Rows from block 4, named by matrix and row number. Rows with one number belong to one attention dimension. Each number is 128 + 24 x the weight over its row's rms, rounded and kept within 0 to 255. All counts start at 0. After the name is the row's rms in percent of the matrix's.
# q: attention query (model.blocks.4.attn.q.weight, 192x192), inputs 96-191
# k: attention key (model.blocks.4.attn.k.weight, 192x192), inputs 96-191
q.110 080 [132 107 113 146  94 151 120 111 136 145 121 155 107 135 125 151 144  90 129 145 161 146 103 122 157 106 128 101 156 135 122 150 117 104 108 137 122 163 109 128 146 121 124 152 104 126  98 137 100 155 141 181 117 124 132 136 140 116 106 142 163 105 148  95 135  99 119 104 106 118 180 104 159 135 153 169 106 178 168 147 126 146 145 105 131  72 107 107  92  93 122 111 126 111 149 162]
k.110 081 [123 100 135 140 106 135 115 137  99 122 154 170 111 110 113 142 115 103 131  88 163  97 156 159 148 138 140 121 128 119 150 100  92 128 111 153 145 128 112 138  94 120 110 171 149 129  72 136 126 150 124 119 114 140 159 129 154 104 148 131 153 116 167 136 137 105 119 112 109  93 126 123 148 135 136 106 151 116 117 124 154 148 148 147 137 151 129  95 125 160  89 126 141 175 144  73]
q.111 105 [110  97 125 120  91 126 180 165 168 153 159 141 138 143 120 138 125  96 116 125 150 131 130 138 128 105 170  90  88 132 113 118 118 137  95 160  97 132 152 118 113 146 128 114 117 145 152 107 125 184 110 129 147 164 130  84 119 107 104  99 165 127 138 157 101 157 129 138 115 109  97 100 118 134 153 135 110 104 123 130 113 115 145 195 124 102  93  99 120 113 126 122 138 155 167 180]
k.111 110 [130 114  98 106 171 120 125 143 158 105 128 130 146  90  99 160 123  74 175 123 104 144 116 138 116 113 124  56 114 111 119  99 129 187  93 119 113 157 163  66 118 127 105 126 136  98 162 121 132 131 140 143 131 149 138 121 119  82 160 158 129 163 114 165 130 184 135 154  97  93 142 128 168 156 143 117 109 130  84 150 154 152 159 168 102 123 122 158 102 119 148  99 141 129 135 133]
q.112 087 [160  79 127 119 171 137  72 167 155 149 128 153 106 133 120 132 148 144 161 136 125 156 156 133 113 147 106 149 111  96 183 138 133 126 119 122 119 111 158 134 133 111 120 148 114 104 127 129 121 130 154 104  78 142  93 145 138 171 135 102 127 131 143  80 114 143 127 101 198 165 119 120 126 158  98  94 173 126 133 115 135 133 129 161  99 169 129 148 139  93 121 128  90 140 168 123]
k.112 085 [ 78 143 125 117 159  99 132 138 115 124 134 112 151 177 145 133 123 130 116 114 149 139 133 118 163 150 116 103 112 103 136 140 135  97 125 144  89  67 124 117 146  75 120  95 148 168 123 147 124 109 163 100 135 150 156 115 153 157 102 114 101 127 122 122 125 127  95 125 176 112 111  60 102 120 136 119 116 135 144  97 118  95 108 125  98 159 158 124 174 105 136 128 105 132 136 168]
q.113 100 [119 135 136 123 127 159 136 133 171 140  99 115 120 125 155 140 158 135 165 131 181 126 150 135 153 168 193 126 138 124 118 114 136 119 151 150 122 174 146 134 137 126 111 120 157 121  87 105  92 153 145 135 121  91 109 133 114 148 110 129 136  87 123 102  98 154 164 151 115 142 132 114 115 170  69 123 125 125 195 119 147 126  86 136 176 122 145 123 100 141 128 114 128 115 159 121]
k.113 094 [ 97 132 144 139 139 139 115 107 133  94 116 100 131 145 162 112 155 136 163 107  93 111 177 140 169 141 107 106 160 152 153 130 143 160 144 152  79 143 121 103 135 153 116 144 132 129 111 124 123 147 134 126 127 115 127 146 134 172 136 138 139 151 122 140 117 112 129 106 148 117 106 134 175 140 148 136 160 128 132 162 165 181 128 144 125 147 161  90 159 122 140 111 110 137  95 129]
q.114 087 [108 151 127 100 113 115 103 127 136 123 182 129 132  89 124 170 139 138 139 122 125  70 152 144 123 137 125 155 120 115 134 117 119 112 164 168 140 104  89 143 115 146  96  97 121 113 121 153 125  94 158 117 155 162 145 130 121 132 134 146 115 133  96 138  98 171 135 127 133 134 122 142 147 122 106 142 128 101 130 160  93 155 118 127 182 115 109 136 113 170 136 140 156 119  94 135]
k.114 085 [146 128 126 117  79  78 110 157 140 116 104  89 127 105 124 136 110 147 110 131 132 141 152  79 171 106 117 119 124 136 152 165  98 132 129 158 184 130  94  65 113 127 133 144 143 113 158 188 140 165  99 170 115 122 174  99 115 120 132 149 120 127 128 110 118 126 147 151 153 125 145 107 160 118 137 112 128 133 148 142 113 119 119  75 117 127 124 149 130 148 142 156 170 138 144 102]
q.115 114 [117 125  74 121  45 139 134 101 119 151 150 156 121 113 156  87 166 120  87 124 133 105 110 162 130  91 150 200 117 143 165 132  98  98 153 169 151 137 110 108 134  80 121 145 136 164 119 160 139 159 145 128 137 132  98 125 127  83  84 135 113 120 125 111 125 151 108 104 147 180 138 141 163 147 128 127 125  86 145 123 128 127 125 132 131 122 122 119 154 166 150 148 131 144 173 112]
k.115 115 [ 93 139  99  91 107 120 135  88 140 126 113 138 102 110 114 146 111 127 130 124 155 120  82 185 149 126 134 166 142 129 162 128 108 161 158 137 129 149 126  92 119  99 106 171 118 106 159 147 107 101 178 124 134 117 146 154 106 106 123 184 125 143  92 130  97 126 108 112  60 141 151 110 138 127 192 160  94 166 107 114  91 128 134  84 128 116 135 163 128 166 173 132 124 114 147 117]
q.116 095 [103 177 115 158 130 129 162 164 107  92 144  82  96 114 149  80 116 136 124 134 120 138  98 131 131 128 127  95 130 130 161 129 150 140 131 131  90 133 184 122 139  86 127 105 128 108 102 109 132 148 127 103 150 105 123 155 108 127 119 139 151 122 124 109 114 165 164 116 146 112 139 107 133 136 115  73 119 144 129 168 118 106  98 134 119 147 164 164 112 116 137 117 142 118  91 109]
k.116 099 [136 127  81 150 133 172 134 125 136 116 148 154 183 106 121 106 147 133 150 119  82 113 109 100 128 110 180 133 139 164 127 121 142 153 183 120 104 138 154 178 153  99  75  72 117 149 138  85 116 104 165 137 135 121  83 135 123 154 109 125  95 119 146 149 118 112 153 141 133 118 135  87 142 143 125 127 114 123 181 166 106 106  89 145 123 119 136 129 134 161 140 126 181 106 113 109]
q.117 096 [159 104 142  82 129 135 112 123  71 129  88 143 134 149  82 107 130 131 142 155 118 143 160 112 117  86 160 110 115 145 129 142 114 105 115 159 139 114 136 133 132 151 152 155 153 136 126 108 112  98 135 138 109  94 119 146 118 185 119 135  93  94 124 152 124  96 125 124 112 123 169 103 147 128 157 107 142 133 123 144 136 159 107  92 169 129  89 148 132  75 120 104 118 112 121 167]
k.117 093 [155 130 104 158 122 155 147 127 122 130  99 129 125 140 116 163 129 153  95 103 102 133 155 147 116 167 132 110 133 123 129 148 130 110 122 143 150 114 111 170  85 147 155 163 107 123  98 156 139 112 118 120 110 129  97 113 143 194 125 150 101 120 147 139 142 122  88 102 124 133 183 143 144 101 124 114 128 122 124 120 137 152 130  99 165 156 147 131 116  81 108 110 107 121 125 111]
q.118 099 [157 152 126 123 150 147 119 168 124 123 130 180 130 193 110 113 138 119 145  85 135 145 113 145 129 133  82 141 125 127 131 121 111 118 106  83 144 144 116 111 126 110 152 158 167 124 108  98 114 121 102 148 103 157 140 141 149 108 143 140 145 117 143 147 136  82 152 142 104 138 167 136 142  68 180 119  97 123 114 120 108 122 152  93 128 111 112 124 120 103 166 146 154 113 145  97]
k.118 102 [161 123 146 110 118  91 125 169 108 147 124 205 119 151 154 122 130 103 138 128 140 137 156 145  95 129 120 128 106 150 121 149 129 109  96 127 153 146 137 130 141 113 129 135 121  92 116 131 114 130  99 127  82 160 124 138 107 127 127 131 185 139 141  85 177  91 122 112 118 161  90 136 152  97 135 107 126 104 130 157 106  81 136 119 115 109  87 135 137 178 101 175 148 126 165 121]
q.119 094 [ 89 108 153 127  76 115  85 138 149 112 124 117 138 120 157  81 139 158 139 107 139 114 106 126 124 119 124  75 119 127 140 145 128 109 138 146 111  92 140 117 131  97 146 144  88 147 142 124 132 166 143 101 120 133  89 104 144 134 120 105 148  90  88 101 139 133 153  74 140 146 115 146 108 137 143 146 131  82 142 115 180 109 102 118 138 127 192  96 149 115  79 119  88 129 124 135]
k.119 097 [133  84  98 149 149  86 120 129 135 126  90 109 132 116  84 128 171 134 108 143  58 129 119 148 119 124 129 146 159 117 111 166 167 117 124 123 137  96  82 122 160 169 120 153 100 120  99 116 109 115 150 127 139 129 107 135 141 143 134 109 111 137 105  91 120 154 147  82 127 129 140 140 126 118 150 141 103 110 155 120 149 123 119 107 150 125 151  95 157 145 160 117  95 122  99 102]
q.120 095 [107 147 148 129 107 184 123 103 133 107 110 126 153  94 111 163 135  89 147 132 130 122 128 142 148  91 134 124 152 126 102 138 136 100 142 184 152 163 120 121 116 117  99 149 111 150  88 133 141 123 116 113 148 102 118 134 165 144  88 195  87 144 129 129  89 139 129 105 141 109 133 100 100  99 122 113 129 134 122  96 143 159 133  95 137 142 101 109  78 158 124 139 114 160 110 163]
k.120 098 [145 142 138 131 118 124 173 135 160 117 147 115 134 103 145 111 123 110 111 146 115 134 137 116 142 111 111 126 108 132 162 154 128 162 161 171 155 133  98 135 100 138 108 151 105 126  97 160 164 154 123  86 124 130 161 121 115 128 126 120 105 104 159  99 111 106 146 125 114 137 131 127 174 119 154 143 153  77 126 114 168 145 118 147 138 141 105 131 130 160 121 138 148 119  48  94]
q.121 090 [128 110 140  89 154 124 111 158  92 139 153 102  94 115 113 145 152 114 105 137 119 149 135 150 161 142 124  72 126 118  89 127 121 160 113 106 178  79 156 128 108 140 115 119  86 108 133 163  98 119 151 133 162 110 126 100 118 113 158 151 105 117  79 119 141  98 118 152 131 121 123 175 132 124 132 122 142 117 159 142 149 108  94 136 116 130 143 152 144 101 112  99 177 102 105 138]
k.121 089 [161 150 158  77 111 105 148 147 100 148 143 142 118 114 127 153 137 119 133 146 138 128 109 127 144 140 149 140 148 114  83 110 171  77 137  67 186  93  98 125 142 161 165 104 116 120 136 117  91 114 101 155 164 123  88  96 118 118 213 125 142 158 128 130 178 117 179 135 131 114 130 148 114  78 155 132 152 140 126 147 111 139  83 139 122 131 127 113 146 131 146 151 123  87 145 130]
q.122 097 [127 141  98 141 105 120 105 136  98 146 115 120 126 149  92 142 124 107 127 164 123 155 123  84 104 142  92 105 117 114 103 142 153 171  79 114 108 103 156 119 114 136 110 126 146 145 105 134 142 141  92 161 155 146 125  87  69  84 164 157  90 168 159 143 108 124 137 130 147 140 110 157 128  94 134 111 155 155 121 143 125 150 140 154 101 140 127 112 119  90  97 129 178 116 117 147]
k.122 096 [102 126 157 150 151 161  73 130 121 151 174 123 135 158 139 136 151 140 135 149 131 124 148  92 146 162 147 116  95 123 110 131 139 143 145 107  92 112 110 117 104 122 119  79 193 122 177 117 128 114 165 149  84 128 114  76 125  91 137 134 140  51 146 138 120 114  92 115 104 122 100 137 146  94  95 115 122 102 146  86 153 124 129 123  98 127 139 137 130 136 117 134 155 109 154 120]
q.123 093 [126 111  96 115 100 158 128 139 137 123 176 129 129 101  93 155 133 140  98 120 110 124 131 136 157 106 140  82 167 142 160 114 135 122 123 138 172 122 151 112 184 132 109 124 131 126  84 146 109 122 154 147 150 134 152  92  94 135 127 148  78 135 124 127 125 137 107  93  91 148 141  88 161  92 111 139 120 146 144 151 124 140 133 144 115 157 139 142 143 172  96 116 149 102 129 169]
k.123 100 [131 115  81 111 112 139 133 158 113 124 157 133  98 122  93 151 153 169 126  66  95 121 100 147 154 110 156  83 109 176 165 136 156 162 150 127 148 108 136 147 169 167  98 134 146 114  99 119 118 107 146 157 133 152 107 103 144 111 168 159 160 132 115 165 131 117 118  95  99 162 171 145 145 120 134 143 125 138 127 122 152 180 107 143 129 135 141 122 127 163  64 128 103 130 124 129]
q.124 094 [ 92 127 143 166 131 129 132  71 112 164  61 117 154 151 139 109 110 130 132 106 119 147 120 124 113 141 147 134  95 132 129  93 129 160  92 144 105 110 183 119 109 112 124  99 156 135 173 106 133  89  94 138 178 117 156 139 109 108  80 107 114 131 125 107 125 127 115 146 144 157 145 164 138  94  79 117 167 131 163 146 144 140 121 108 116 123  89 125 137 137 111 107 149 115 146 150]
k.124 094 [ 88 164 147 126 138 163 158 120 122 157 120 116 132 146 170 149 141 150 105 119 170 155 104  93 131 156  96 105 138 109 121 117 178 123  98 144  89 191  95  83 108 115  93 119 160 138 148 109 114 133 131 158 152  91  98 124 107 159 144 116 142 125 140  87  89 127 160 123 140 117  89 140 115 130 130 158 150 154 105 113 118 120 129  92 116 122 149 143 124 137 141 115 118 105 129 124]
q.125 100 [120 185 133 134 101 132 138 167 107 139 160 128 111 126 127  72 149 194 135 157  97 125 108 105 115 115  84 158 136 137 178 130 127 135 160 112  98 140  83  67 141 118 103 132 144 132  92 127  87 138 176 131 105  87 120 108 101 121  87 135 132 164 139  84 155 126 117 127 133 153 180 127 118 152 192 110 168 176 129  84 128 148 102 124 163 148 109 115 102  96 125 155 134 177 119 162]
k.125 098 [136 170 128 146  88  96 127 106 135 103 142 155 134 130 134 106 106 168 137 114 151 181  91 103 151 113 138 131 136 166 157  94 116  95 140 133 114 165 144 117 114 133 135 103 134 160 145 133 101 109 145 146  94 100 136 137 143 140 106 148 154 119 100  97 121 138  92 142 138 120 171 115 150 155 174 120 166 125 119 100 122 105  85 108 128 119 136 118 133 127  91 149 162 143 122 104]
q.126 093 [113 102 169  80 121  90 133 153 121 131 139 115 137 126 127 129 141 108 127 118 167 156 155 146  98 162 135 123 127 145  92 150  88  97 157 152 147 128 129 149 138 139 139 125 125 145 144 115 160 156 130 143 113 149  82 138 127  95 134  67 139 106 147 182 125 137 108 163  91 109 118 128 127 144  82 140 145  75 136 136 141  99  95  98 124 104 119 161 133 106 117 106 100 132 132 119]
k.126 098 [122 129 131  98 156 113  66 152  90 111  79 147 168 123 128 151 153 134 101 101  97 117 167 184  90 125 121 129 157  96  82 125 160 129 117  92 152 100 119 128  93 127 136 142 148 101 118 111 125 137 111 145 165 110 140 113 118 151 155 121  98 136 159 174 143 141 122 113 104 138 151 123 101  94 163 102 138 140 166 168 104 148 129 135  88 113 135 121 122 123 179 100  91 120 152 155]
q.127 095 [127  87 129 105 125  82 124 142  95 112 125 117 145 160 152 154 149 133 139 138 108 107 163 112  84 123 126 110  96 157 105 165 104  97  98 164 147 137 164 166 142 160 166 130 103 145 132 132 107 159 119 136  93 158 115 141 149 109 148 128 141 150  84 137 127 102 155 105  98 120 110 133 118 154  94 151 122  86 118 107 151 107 152 145 145 119 151 148 111 120 122 139 121 123 115 121]
k.127 105 [135 125 153 115 140 103 148 180 118 143 134 128 137 130 135 174  92 117  96 144  82  93 186 129  81 139 130 146 123  96  97 113 135 125 121 103 142 109 110 157 154 136 126 155  97 129 128 127 133 163 158 147 116  99 136 158 138 142 109 103  88 170 141 123 138 142 128 120 120  83 144 107 123  63 105 168 102 148 140 116 140 163 142 138 108 177 131 124 138  96 122 118 157 109  78 130]
q.128 113 [157 191 144 123 136 154 122 122 133  93 132 120 121  94 126 127 104 158 101 126 101 118 144 111 137 118 143 138 127  87 129 109 157 100 142  73 175 102 122 123 138  98 105 107 114 126 119 135 110 144 181 167 191 161 144  84 160 148 135  89 145 178 120 182 120 148  81 127 112 161 128  90 121 116 149  89 103 153 147 133  97 125 123 130 149 112 111 139 120  99 129 136  85 126 119 128]
k.128 107 [175 160 160 144 119 136 113 158  64  99 119 120 128 138 130 106  84 107 121  95 148 137  86  92 157 140 109 121 142 166  96 179 132 109 125 127 140 115 160 154 156 121 149 144 156 105 122 114 129 178 155 149 164 131 195 147 130 155 134 102 130 130 129  90 117  82 124 133 109 147 140 133 103 113 114 133 131 129 133 144 180  78 159 127 127 117 132  61 137 107 136 124 118 136 171 136]
q.129 107 [128 129 134  73 146 114 104 178 141 109 145 156 180 157 135 130 167 146 136 144 125 159 160  79 134 124 104  99 126 127 170 106 101 136 146 205 119 169 111 110 133 137 112 129 117  98 115 151  91 116 105 106 108 114 112  98  80 108 153 145 129 117 176 113 114 153 119 117 153 124 132 172 126 125 123 104 121 174 119 106  73 104 145 140 162 128 121 107 124 116 157 107 125 164 110 146]
k.129 108 [104  98 145 142 144 146  79 149 161 114 110 151 151 109 106 149 162 149  79  88 118 134 119 137 148 126 152  87 144 147 156 176 123 169 132 162 161 158 133 129 103 143 161 176 149 126 152  99 128  90 102  99 129  78 138 137 104 142 121 152 106 116 139 131 160  98 108 141 145  84 121 136 158 115 166  96 168 158 123 125 148 151 134 110 159 144 118  86 101 116 129 148 144 154 148 131]
q.130 109 [117 162 103 144 163 139 101 129 127 146 123 121 121 100 135  95 124 153 104 117 118 113 136 142 101 113  98 161 144  76 147 101 161 134 133 123 144 123 125 161 123 129  98 112 145 125 155 150 110  86 114  88 106 124 127 107 143 133 122 119  90 165 206 140 135 152 102 165 185 148 180  85 118 100 149 137  97 125 103 141 140 156 155 155 106 103 129  93 113 141 151 147 124 139 191  97]
k.130 105 [129 120 135 150 153 126 118 156 124 147 109 184  86 142 127 129  68 119 173 104 151 136  96  73 117  89 120 128 113 152 133 122 110  86  80 122 160  98 139 105 148 153 146 137 163  99 107 110 104  94 141 119  88 133 106 134 125 178  93 180 134 120 120 118 122  99 163 126 140 102 195 135 116 136 106 161 148 112 151 136 147 108 109 116 151  96 140  93 117 130 150 139 120  99 129 157]
q.131 100 [108 188 134 143 136 157 142 151 117 145 160 121  97 126 137 123 164 137 115 102 109 118  98 149 104  83 102 149 107 136 127 122 137 116 114 120 135 143  81 128 138 166 133 176 146 151 125  97 103  87  92 147 128 130 112 127 132  88  99 111 104 160 129 122 113 125 119 119 127 166  67 146  80 127 101 135 108 146 137 148 117 130 106 162 134 152 120  53 130 163 130 118 126  93 126 106]
k.131 105 [136 129 148 170 167  73 121 147 116 106 119  87 161 128  98 171  76  80 112 165 173 127 140 106 151 173 140 165 126 129 110 128 133 140 113 112 147  49 110 125 169 181 138 139 138  96 116 146 130 109 146 112  96 114 121 125 133 126 151 137 160 163 126 131 103  67 120 151 155 119 150 107 132 106 126 109  97 128 144  94 120 174 136 124 155 165 157 103 121 152 168 137  95 153 124 112]
q.132 114 [112 121 161 174 176 182 112 174 148 148 164 207  98 156 114 146 136 112 120  91 101 122 187 136 142 103  83 107 110 130 170 115 146 112 100 105 107 114 160 132 114 113 133  88 160 116 129 176  88  63  91 121  97 116 104 136 104 148  97 114  86 127 140  87  98 105 145 150 164 134 128 128 144  88 134 102 135 114 145 160  88 136 116 119 132 124 141 139 133  98 114 152 141 136 119 149]
k.132 116 [113 147 137 125 165 166 164 157 125 103 132 139 129 119 118 121 152 143  92 130 118 119 113 110 154 100 138 163 111 143  92 139 146 128 106 130 125  86 145 121 152 146 153 128 102 128 156 114  63  81  92  38 153 139  75 131 128 192 123  95 162 155 118 114 106  85 117 114 168 104 147 103 133  95 140 147 126 156 101 141 113 111 127 140 145 159 184 143 159 143 134 134 129 100 104 135]
q.133 111 [182 160 165 136 119 127 139 139 127 165 129 143 163 133 140 113 130 142 121 148 168 130 122  90 115  80 137  68 164 136 161 117 102  76 154 122 102 136 166  98 118 134 117 112 129 154 117  87 140 165 134 171 155 169 136 120 111 117 105 141 144 128 122 108 118 133  67  99 115 171 105 134 170 124 121 112 147  96 170 130 130  87 127 116 113 116  79  65 108 113 116 140 121 161 148 147]
k.133 113 [129 140 138 117 122 122 126 118 143  89  71  94 117 147 129  83 115  98 114 134 130 105 118 171 135 103 154 138 146 115 118 130 119 134 110 151 145 162 153 118 147 154 184 117 117 105 127 111 135 181 107 147 159 114 149 168 127 132 119 110 159 120 138 117 109 150 130 120 124 119 123 136 117 153 139 148 105  82 171 140 129 122 142 131 126 141 110 156 176 116 122 133 110 136 165 132]
q.134 102 [139 157 151 107 120 141 121 113 127 121  78 111 137 115 177 122 117 131 148 124 136 171 131  96 128 142 109 134 130 139 113 120 151  73 130  82 121 116 108 139 135 171 109 138 103 107 115 130 126 125 194 125 143 124 171 126 100 200 115 161 127 134 153 138 162 117 150 151  65 124 169 112 131  91 102 161 112 133 109 108 138 125 140 125 161  88 100 136 125 100 173 139 101 121 123  91]
k.134 099 [141 149 127 201 101 109 140  97 140 103 117 120 113 147 130 128 112 122 125 167 141 122 111 108  94 119  94 156 120 129 119 130 142 128 125  83 148 113  98 147  81  97 176 147 150 120 177 115 117 162 168 131 138 145 105 118 109 146 149 153  85 112 156 107 180 140 122 100 109 144 129 145 108 130 155 141 142 138 156 127 144  93 162 129 100 127 138  96 112 125  86 138  96 124 154 115]
q.135 107 [179 139 113 137 147 124 102  90  91 123 106 121 111 159 104 106 107 124 172 113 108 141 143 149 134 137 130 140 113  97 134 167  99 139 125 133 136 151  83 144 126 154 118 124 132 115 187 133 116 136 168 218 146 140 159 122 105 158  95 142 112 134 109 137 131 107 123 106 144 158 146 159 109  88 144 113  77  72 127  95  84 135  88 151 134 114 121 120 102 103 133 130 133  91 107 156]
k.135 101 [173 187 188 112  69  68 144 101  91 107 103 123  80 138 115 126 120 126  90 162 129 134 137 107 140 110 139 181 111 124 161 129 117 135 119 124 165 123 152 132 130 168 123 128 172 128 122 136 123 168 200 159 141 155 158  92 111 130 137  96 123 114 161 133 124  49 123 149 163  99 122 151 172 134 116 168 112 159 149 128 130  89 136 135 118 127 118 119 127 155 138 131 142 141  89 137]
q.136 120 [118 111 128 107 106  92 111 121  93 135  95  96 102 122 120 125 104 128 115 135 127 130 125  90 153 130 108  98 140 108 131 116 112 136 109 142 112 143 140 151 123 141 196 146 102 151  86 130 181 169 172 153 158  77 103 134 109 158 115 122 164 134 129 133  82 151 149 116 114 104 107  85 155 135 115 119 136 101 108 151 155 124 150 144 136 162 150 111 154 101 124 141 129 123 104 152]
k.136 114 [124 100  95 128  98 113 138 146 135 108  84 123 129  83  97 102 155 108 116  83 125 159 105 109 125 117 183 121 126 154 123 103  70 131 175 126 131 159 130 129 136 131 141 121  82  98 154 169 172 163 139 148 127 182 133 137 163 104 127 143 111  96  88 125 138 113 126 133 116 101  73 129  89 150 156 130 135 138 167 117 126 125 148 138 144  90 119 130 110 140 130 127 146 153 108  91]
q.137 118 [174 178 181 163 125  94 119 101  96 143 122  56 138 101 117 136 130 149 138 134  95 132 126 138  98 132 135 124 121 140 147 150 165 137 117 111  79  94 125 162 116 134 139 119 126 114 126 152 134 195 170 209 181 142 190 176 151 120 118 113 148 104  87 138 114 140 146 117 149 132 141 129 118  95 118 118 110 118 141 137 151 155  96 125  87 122 154 148 110 149 118 117 130 114 132 152]
k.137 115 [221 179 143 127 131 151 140 103 134  83 164  63 106 132 152 126 161 125 124 118 138 109 153 127 135 130 152 150  88  91 158 120 129 144 127 115 109 148 125 135 134 108 118 108 157 141  86 115 164 164 176 189 169 188 161 154 160 125 134 118 154 165 156 162 135 122 113 142 138 159 117 143 110 111 103 111 147 143 107 151 128 150 108 139 113 132 143 146 134  99 105 123 134  98 130 147]
q.138 102 [131 165 127 163 145  93  79 125 144 127 117 183 107 101 113 104 151 142  84 142 111  99 137  90  68 120 120 132 110 116  98 115 124 119 132  88 159  89 144 123 144 120 168  80 143 126 100 109 152 113 158 173 148 158 134 158 152 110 163 155 104 119 173 133 126 116  93 155 144 101 143 122 150 157 118 146 179 143 130 138 175 134 125  87 110 108 111 104 143 167 155 135 133 141 110 109]
k.138 097 [148 164 155 148 119 127  90  88 129 116  99  96 142 106 101 130  93 126 145  77 133 101  90 103 157 147 104  99  88  88 136 129 120 121  91 166 145 122 110 133 103 102  74 155 116  90 178  92 136  97 152 134 152 143 130 119 126 145 142 127 173 151 133 130 133 141 130  99 140 133 145 159 130  91 123 127 154 135  90 124 106 160 193 123 137 107 147 108 135 149 114 156  84 131 136 147]
q.139 112 [104  75 110 148 125 142 136 117 124 174 119 185 106 148 134 130 115 145 148 127 145 136 132 126 109 120 107  57  95 117 120 115 144 160 116 151 131 117 144 124 128 127 111 142 119  72 118 127 132 136  92 104  79 137  75 156 158 119 156 112 147  96 144 111 136 136 157 161 138 120 129 113  97 126 158 124 134 107  96 157 124 109 113 107 108  92 134  72  98 124 164 164 121 116 167 157]
k.139 112 [108 104  86 142 155 159 135 114 145 115 128 131 117 130 124 112 119 113 112 123 144 116 151 127 151  90 111 128 132  82 145 111 100 133 140 183 147 148 132 106 118 119 139 110 121 114 136  88 134  97 106  76 135 145  43 124 145 113 129 132 152 124 140 112 109 127 152 156 145 122 139 103 158 124 122 185 131 112 109  93 137 124 143 178  89 115 133 138 131 148 136 157  88 154 130 131]
q.140 120 [109  95  83 107 150  83 144 144  99 118  75 145  72 164 139 122  88 132 146 101 128 103 113 162 120 120 118 125 147 153  61 128 102 115 137 132 121 135 147 165 127 123 141 153 140 156 113 112 147  93  99 125  87  85 115 103 148  99 121 150 123 134 152 118 101 123 128 176 142 121 112 118 134 135 139 118 137 141 160 139 100 106 149 116 124 156 100  96 149 117 121 109 100 139 145 152]
k.140 119 [ 93 115 104  71 127 119 108  94 192 129 117 146 163 134  95 116 113 116 133  93 115  82 148  68 104 120 146 151 137 118 111 148 117 120 169 170 144 145 107 110 151 150 144 124  94 104 119 153 165 109 149  90 106 124 103 135 144  76 107 187 106 126 114 106  95 103 158 110 125 110 137 142 192 147 142 157 124 138 135 110 130 145 145 134 116 166 132 108 116 171 138 128 140 114 136 101]
q.141 102 [110 130 124  87  94 144 125 142 123 115 130 107 127 166 115 147 159 165 163 156  94 108 100 131 147 139 111 108 160 133  88 108 117 120 132 148 115 123 138 137  94 114 144 156 120  90 137 131 113 148  87 120 136  77  76  89 138 100 144 115 142 136  81 146  82 146 110 133 153 111 119  85 145 184 148 110 129 126 124 137 120 129 140 147 164 133 170 130 168 167 166 121 155 110 112 135]
k.141 101 [ 97 108  70 126 128 110 147 116 112 129 124 133 127 185 147 104 113  81 160 125 134 106 145 154 120 126 168 100 130 161 148 127 131 158 162 124 147 162 137 129 119 105 118 108 135 160 151 154 153 145  82 109  76  96 113 134 128 116 101 182 153 133 148 134 142 116 155 123 106 135 135 132 108 135 123 112 123 153 190 140 126 137 106 126 148 142 159 176 141 128 143 103 129 126 106 108]
q.142 115 [154  88  74  68 123 156 125 135 105 134  94 106 125 169 140 130 116  88 133 129 140 106 128 113 101 119 103 149 137  76 127 142 133  82 111  88 123 119 148 135  98  94 152 141 152 115 108 120 143 156 129 100  88 147 109 117 118 126 127  98 117 141 127 148 121 154 104 147 136 145 166 152 121 151  96 126 136 132 153 134 178 166 146 135 156 126 107 163 116  98 159  85 141 152 131 123]
k.142 106 [104  93 115  98 130 131 109 105 115  94 120 112 136 148 116 105 136 128 140 113 121 128  78 157 110  97 117 103 137 129  82 127 159  85 151 145 136  91 102  89 151 100 124 119 106 108 191 134 157 125 154 139 133 112  98  98 163 134 137 119 103 135  98 137 128 135 181 136 168 131 130 103 123 122 160 116 150 158 142 131 108 127 113 143 142  56 151 140 117 132 129 140 195 139 171 111]
q.143 115 [149 137 121 129 105 106  85 116 102 133  76 130  97 175 116 146 118 171 136 109 117 100  91 141 122 134  98 148  96 117 118 173 122 117 116 113  94 119 113 166 123 115 163  92 123 163 130 156 123 154  86 161 143 183 104 112 128 136 188 125 190 143 153 129 147 115 127 148 175  88 146 113 123 110 123 101 135 166 140 158 139 159 132 154 116 133 114 147 159  96 145 125 124 141  70 143]
k.143 106 [122 143 144 107 141 131 106 130  90  99 126 121 156 124 133 111 107 122 184 101 123 107  91 137 165 145 152 100 107 110 113  99 142 101 139  96 130 134 151 118 137 119  64  57  86 130 109 161 148 101 165 156 136 182 153 146 159 130  84 122 116 121 158 140 108 103 162 153 103 126 134 170 177 147 148 103  97 121 110 153 120 166 157 160 136  87 126 188 122 136 116 172 140 158  73 144]
q.144 099 [123  98 129 116 124 125 158  87 110 136  92  82 154 119 140 149 123 112 112 160 137 120 144 137 106 142 125 127 163 130 112 112 109 128 123 161 141  95 153 173 103 183 118 162 103  84 145 168 146 140 141 114 110 154 108 171 150 146 120 139  91  98  98 120  96 146 165  96 121 119 113 169 159 126 135 151  94 130 140 121 115  96  85 112 121  82 174 140 112 124 115 132 114 126 181  90]
k.144 104 [121 120 122 108 100 104 156 133 131 117 167  96 131 124 114  82 135 157 126 110 134 121 167 131 152 123 143 165 108 132 110  98 126 151 128 181 130 119  91 122 107 137 125 137 136 140 101  82 169 139 150 150 124 127 109 126 148 100 109 131  81 132 143  94 121 144 122 158 146 143 109 110 127 154  87 112 153  83 103 111 127 142  79 103 140 204 144 115 120 113 148  76 126 119 173 108]
q.145 117 [133 142 140 146 104 151 128 123 142 134 154 123 131 157 124 155 132 121 119 102 135 129 165 165 119 141 159 105 129 148 146 133 118 121 139 163  75 162 150 111 126 104 125 146 144 136 143 106 195 210 134 131 157  95 189 146 119  90 114 113 112 137 118 142 150 119 112 142 121 152 112 171 127 141 121 119  95  63 130 167 100 114  99 103 101 115  78  62 135 123 116 122 117 134 153 138]
k.145 117 [155 120 137  74 159 124  91  96 134 120 122 104 147 166 115 118 117 167  82 153 162 191 124 113 138 108 150 100 118 146 143 137 103 122 132 132 111 117 132 107  97 136 130 116 117 150 128 138 151 191 115 153 185  91  89 140  99 123 140 105 157  92 111 142  95 111 148 116  99  93 121 120 133 154 160 125 110 106 150 127  98 148 159 165 116 140 128 129 122 151 108 128 138 161 163 122]